Weights of a small image classifier.
Training: muon at rate 0.0093, held-out accuracy 100%.
Data: 395000 training examples, 6.2 epochs.
Rows from block 9 of a small image classifier, named by matrix and row number. Rows with one number within an expert belong to one neuron, the router's apart. Each number is 500 + 50 x the weight over its row's rms, rounded and kept within 0 to 999. All counts start at 0. Numbers have three digits each.
After each expert's rows are labels from the 100 images, of 14848, where the router gives the expert most weight on average: "colour at peak" is the nearest of a few named colours to the mean colour under the peak; "strongest on" is what is common among them. Only what is clearly more common there than usual is listed. The data: pixel-art sprites of 400 made-up characters on tiled backdrops. In brackets: how many of the 100, against the usual share in percent.
# router: router (model.blocks.9.mlp.router.weight, 8x256, trained with AdamW), inputs 0-63
# up: expert up (model.blocks.9.mlp.up, 8x128x256), inputs 0-63
# down: expert down (model.blocks.9.mlp.down, 8x256x128, transposed), outputs 0-63

# expert 3
router.3:497485534489619464468573447479581481557559545529570428448470549518541524550449497595492412522475513515505521602552464533580463543508492554526500503492494520414489461505541504507503482518493490
up.0:529371529456489551585371502429551401427513496565554636483575506528548565481570488573573490542572539535550457567550516538531447494425414531454586490540446493567566435529473431588537551522428470
down.0:391580538513498493499458376544509413418476653408559528442498493482496506497482538477459432581457497492469609532500552483438652467480474500533490487498510522489496427480548421449443529455485465
up.1:486415481522429486413500517522481449456596503400536531513484504496558534456553558468488468559554520524489514541456565543519383476485438477533528560455464428479506582486480501525532469437488460
down.1:528549547471551512443539505503579519520489480478490401577501541514500489472489507554454460447500509498490480505573465485518499301502513493439495497505566592504474569513509484540634512483535462
up.2:487479420496438469464517531504491495546570615501560547591499510537541513428462484568490471431547502464483511542539512471541436458548521503495500506424436473536419436557495510502502556575511457
down.2:457365527531427495489495400470488506582567400603529420621471473458500513551487498441471409491474477538539550511479436492494457549549467453451484516508616395505559536502618609451534410457514525
up.3:470590593463515536508484487488512549507571536507412540545493555495499461469533644494505466450531541507508475507545525446585401405514524411409582399548479522522509566515455481493639538547538487
down.3:479497568518584471439556483470364508539581510505483480507484427570498483525510486499449497651468520414483555520527631520468498455508538566476491536542501543496526567513450429572510566451467510
colour at peak: green (49 vs 3.7)
strongest on: large (100 vs 39.4); teal (82 vs 8.4)

# expert 6
router.6:575475595497571485537472507464384515457460527495451549543537386510505553569584469472576545466448430476462567556547509409573598451475519511538510492564491509432561546547478587515459532566542570
up.0:514497583532540555488472570635506575447497556439459468572548560543481463489437514473554475536482559508467464419484459559541469442568555455427521447528495455463518517495589447516517477449455467
down.0:489502520551574496496572339347544479452506517562522599424458410442504489540541476566487531509478501447522511517544411536489498411488455437535482446444504586490547476528523459519479486598496443
up.1:486548495459559522469501472478531477421464497534527582443549550460471411513460484508431567561580543490460505464421458534536423406511506518403575459539556578505573504440489490529473450446516419
down.1:465508412532441453406547496458433448577553436461516491536508472536504506494452516511505535606419498575439520523486586484599594492504490602521514478462468479522470434488478483487442482575503518
up.2:533452546480539513561588507607478446512485479418476541479443451463402559515468462535460524470516527573747428465543400536534494467535490454508494512459443507492544491493523561545655473542453466
down.2:523571454386447500445465413586503514512526416472496486518515504494508508560436479506446514312432478495515555512543553515503521635578524495447488528519538446503537564496492413557387543608481561
up.3:550567447532538441403520495564541471540498493433465561436454542583447570590419563535394525482522498504505424510535490529523561505473424508552538512455474539529498498450578413485439474472444573
down.3:466499600421494485470478472499463491514549606477483480486556522569495506584518506537582441553438496582579552511434537498483471437506456484489491534419582515487464541509433611527554571529508418
colour at peak: black (62 vs 16.9)
strongest on: grey (100 vs 8.3)

# expert 2
router.2:608543486495410547483483482582502479458548527474452434491506418439458589454433424466540564471493525464547447492527480482475523457482498544527421469573465602419458518517454449498489419616566485
up.0:394457477470504501560567504454546560495414468458480541498590597545442560483352557509453568430483503561635495484508571595568485518445533509476420470417437546482449488482420430531488586522454510
down.0:516541571486307475443518540513472529427533515490524447561501506515495511575507511572583477554466529480471467537449443540522481554508513548363499539468468440503403515508501518476448437460536518
up.1:544492485521442532525558523472539512464444490420504353548440386629569470492492511565446570491575468507502519457499506522527487493581424538560529460313513482448525505408590540556467523456468426
down.1:547442480569531485550449497431557505598550453560496472572470529521492496496540503456446442496485485522572527462582428520521429560500488450458473460464431527494455646438483567471518468481434479
up.2:468430470517570519569496630521485447514531492486529433477495509496493604627502532525404550484483505468501591429476477496555540538444558535556502464541456483419502529484542581493459513492596543
down.2:526477429479503496393498440514511512536528432488509658569477562559501489411469501521513434427533475513544504478506379470544480490510506510509509536455413421497550435504489394490542526496465485
up.3:535560496479618486570509595505501503496598478426516339581466562555442550483529563529455480598514530320520508440556515498471518448551480453484480473513554506545426481466543511545517531455620482
down.3:564530565532483500497489493524489473567471454480509514589496590518501501484530509558571548472465502568510508472437481506555514716516515458584509489492388502500541535502403433484604434596488527
colour at peak: brown (83 vs 24.8)
strongest on: large (100 vs 39.4); orange (87 vs 8.3)

# expert 0
router.0:486544537534558594523492420512521499500549522397498490590492580427438443408578544545490568457551445413507432453453517479504423516444501519456493476399499550515551449522530549574531562460500513
up.0:397423479517465466502646573549532471415526497551539506571446494520605509605495449510478575398530514497440501443565530511559513532550511505488494541459502566494525452559459550489504529559524486
down.0:560517456456482505404438467468641532593587466469469574397545548541515515550517481514549499592426457576484415500452497514435578532464486469559496555510483527489509471486554495419593493417489469
up.1:510588588515353602496482506518385490476462485489574442448446512461568495617446460419522423495512446481407476431541482506390487537397425547581528455430488567507545438522423455423572471535394465
down.1:544504483594504506562487561420517505392449588531499492606461474531513522523435476602406537452480510536465464503521508511441529501466482504366501561497508487474459394501537390468538459472511432
up.2:446567594420470447473443520550555524524390499574496522513498573423445450404457489534528452433522467530549536505458524504458585601484532548572514455433518536482437546477529472474542424421507592
down.2:412571461509473493471576511488475542557567429487522675441461513585503516488600511486481518418446504417492530444519460502506468580478508540339503503540491510501570556551505423448411471577530581
up.3:547421517414538397520539548547532430520475500573577446454557413438477528548536517390474393598494518524466595603483448404532511476494486509596465503472487509494533603505500497475513388565428537
down.3:598544511465383511530434536533455526508522503496489486602490541555502504436466494652542513436518483539541422466508452523514594561503509471488491478562459531515529475486493499506535506459478446
colour at peak: brown (53 vs 24.8)
strongest on: brown (100 vs 7.6); large (100 vs 39.4)

# expert 7
router.7:532497535511543411519601500554548503532470462631569525454538446462486450501501561521518569462572514523455432520407517437483449562538455539508518412509381462533529605428484461506468551484569455
up.0:525572494520416500645490488558525509514588527561525523584468478481514599497442538491505436513452531524531533460537450544466553480504507514465541497436490648486432486504525488439485507551437553
down.0:501448558436659500468537605462497489455465593542510544447464421482509508491415495646427487537502546471531551476460487503506479454521500504562502479479558487486452424539468443581575455438519618
up.1:510554505380451494449497474436523543427606404509520493538474468568493589490513488461536518603405472512474569606509481539471492472492504475526394534599486583538549500577416503522633468522461500
down.1:545442530493537466467419458499428548536478534463434523537546507443497520543491504522472581375465490475474463467443457525526522440508482509510507480486453504510535558476411515600541592485526556
up.2:519482555470497530554496511496522465564567584469439454583532541485515413465462419558557387424440517563540546488516518533523474510527510492530474477433560569498495460498533497505564505572530513
down.2:503484367556572474448558558495468467459436413426524452478483391467501525535547513515441610601418494509517466491519579488484467513544540472434512489565460379492476540511476577468464529529545423
up.3:400449563496513488419514469600457425561509496461530514563453513463526465524593439435448512487509547450504372471468473511533560418349506412454466502433527555497482473577519550404558470451556528
down.3:470503473535523481553479531375405512408497509508445484450459510631506491562526492478507457593498512454580498510521493478493470611523495489469510552502491440516473459473502532535284460587518577
colour at peak: purple (66 vs 1.5)
strongest on: purple (100 vs 8.3); large (100 vs 39.4); lower left (49 vs 24.5)

# expert 1
router.1:449408481516468466446483538385496528443523613476427582434482549567538434439441503443558411479467552519558528485529434585505423520550510538505508482480584361593435520547491558462468492475458538
up.0:541579525593460489490448500394357646466503458456569575513504503545555605540501559507568494502524557535484547430540535453441554696478557516552502454475462508497536498406471560516497583478416537
down.0:573586505517495532475513544540477481541442550527509569422533470513503497399564526458354469456482480487445511520536398514476540412481454500504504546470449562500491483529475554484465523575546549
up.1:587442435438498503521545421610444512493504571524501527546472503570493581522526485459460522571494576451617519491430464517542583444535560468459547489507496565521483496545504564579543507474480428
down.1:467523467465492498454426514514533510482474448443489555538489357530495494474542496444463450587489480546541460497497555487492542422477495466494499463510377544487482537493389473529464465468496475
up.2:519556547537553452567472428496463406492598458543626577479410460569576487542587456417530446487450418405504594467575471554479480456452452434524594410430490554497482470507480485572484557626554530
down.2:479473516514505514570449464594501480565427530498484549422467415553499518456467499466403441452577497558554510474540523499471483644461508472497511428496541438499514518525465529486468494495505481
up.3:536532432575483536565491454581542446443441497522451425402377490506507551501500620432437441541476563456524507561553475420464513435487476548456415495425447502445390431403482558478528506592579475
down.3:486493503551604528554459435533540491515566589632474549601494464485499461583560488651565558432464526469471571545510480510533599512507504543418492458486573580503566563490562546490537493520516491
colour at peak: grey (65 vs 30.5)
strongest on: white (100 vs 8); large (100 vs 39.4)

# expert 4
router.4:454456430541546423544483518539478545428475509453472518470505450459625488496520561458424436509539476578528492526538450439526535545530462515543488556541610469410467508447509481460495426541482470
up.0:497468610390532493522568565511493530466498415522434464488464462527503499576518462496485469408477439598494559532460443451465531521519545511557453446548490485531502586518473502511607543480545515
down.0:411534478505565515554423421439471530624482528565514510506549409535499466488414487590514580553488461398481590539604478504466433534463513469367504543567693520518478525490465461517450482614516574
up.1:523426487499419467563593488523515571615453531447508550479483384516476475506498533480476437514523472481503495452493523485606513568463577462536460556494507460417580577488502552549448413555413487
down.1:622422528500490510523440551452477481530509449467489436531501455543485469464485487560551486473518510474548487496503534498482534438506478532470489525495463578493478589508474430516543493573482465
up.2:571506531475435519426494488585500490542619544532552520464540510540618532527464493465486414536518419456496500567540533515396456445482456594501405470514490444479540478528436539533518535532623531
down.2:426508432526433541518468564575537487487518522418518605487531523506491507542459508422459531378516469462475492537566526488485457505474529603424499457543503560495420409527441449487648538435479526
up.3:512512465434497498557608401461538453588444496408433484524552500526552474501557488437483569477489430523496490528489488561435491562454491536524549520531571462447435471511562419551504576448434540
down.3:567580437518505509618545402538592492612367464515558627455495446451506519499369507494457536485521503541553521509499477492451496477534531482441513553526565475508575417496518562496396489470468396
colour at peak: brown (57 vs 24.8)
strongest on: pink (100 vs 8.7); large (100 vs 39.4)

# expert 5
router.5:520597430500434523515563459478539418506468445489433570475460494606424564564487486551565571508412462478484499459542538547502449391446435409578581462429519572499470535467568464491494502500500510
up.0:533558426411435566551502539562510505531497551447557524447467492439502443562530458523517490497486486510456497437530531464406494490398448465573499482478450474587491494509504474489551550501478456
down.0:494468534553563521423445509400480523505560481511425483613501594535507505576471519531505524448490467513454548574469499501518517610514472551473492471572456400501513577500424538474527488548506560
up.1:479480531565497571508508541490495549490501493520514536579565534483543524490474495517498471468443462535531527497542489522474549552508544532485588473471564471482421540519500480489600488403492548
down.1:543473579467618462383495522540534494468502513514485544495512404591509521525485483415508523538520489596526527528478505470544457450498503484478521482533491411498573640496414495483514512603474412
up.2:509476518513594511561503532568556466502480539582448417460493447584455586523488596507442555432559506530497528541555473551523535510472435515498492547616477415552445465503568508444535524455446489
down.2:489481545491424473381542494489603511457559504470492495551502652427498505434418511615492497562576539415541463468500532484488378608538462521467534476520557495524473485502532529538479521518530551
up.3:473512515595478414584448469507542454559484456468599515516487565538508404558580571437470489522510506587585463464531452566506513459454425422500480477540554522491492535421560438436495464540619531
down.3:493503493484491477370434545480545480505588517568489419555480417490504485494481487498513486544474507564436530493393460514528567464512496453558499577533523561514444430506508529484536416537446453
colour at peak: pink (40 vs 15.5)
strongest on: blue (84 vs 8.4)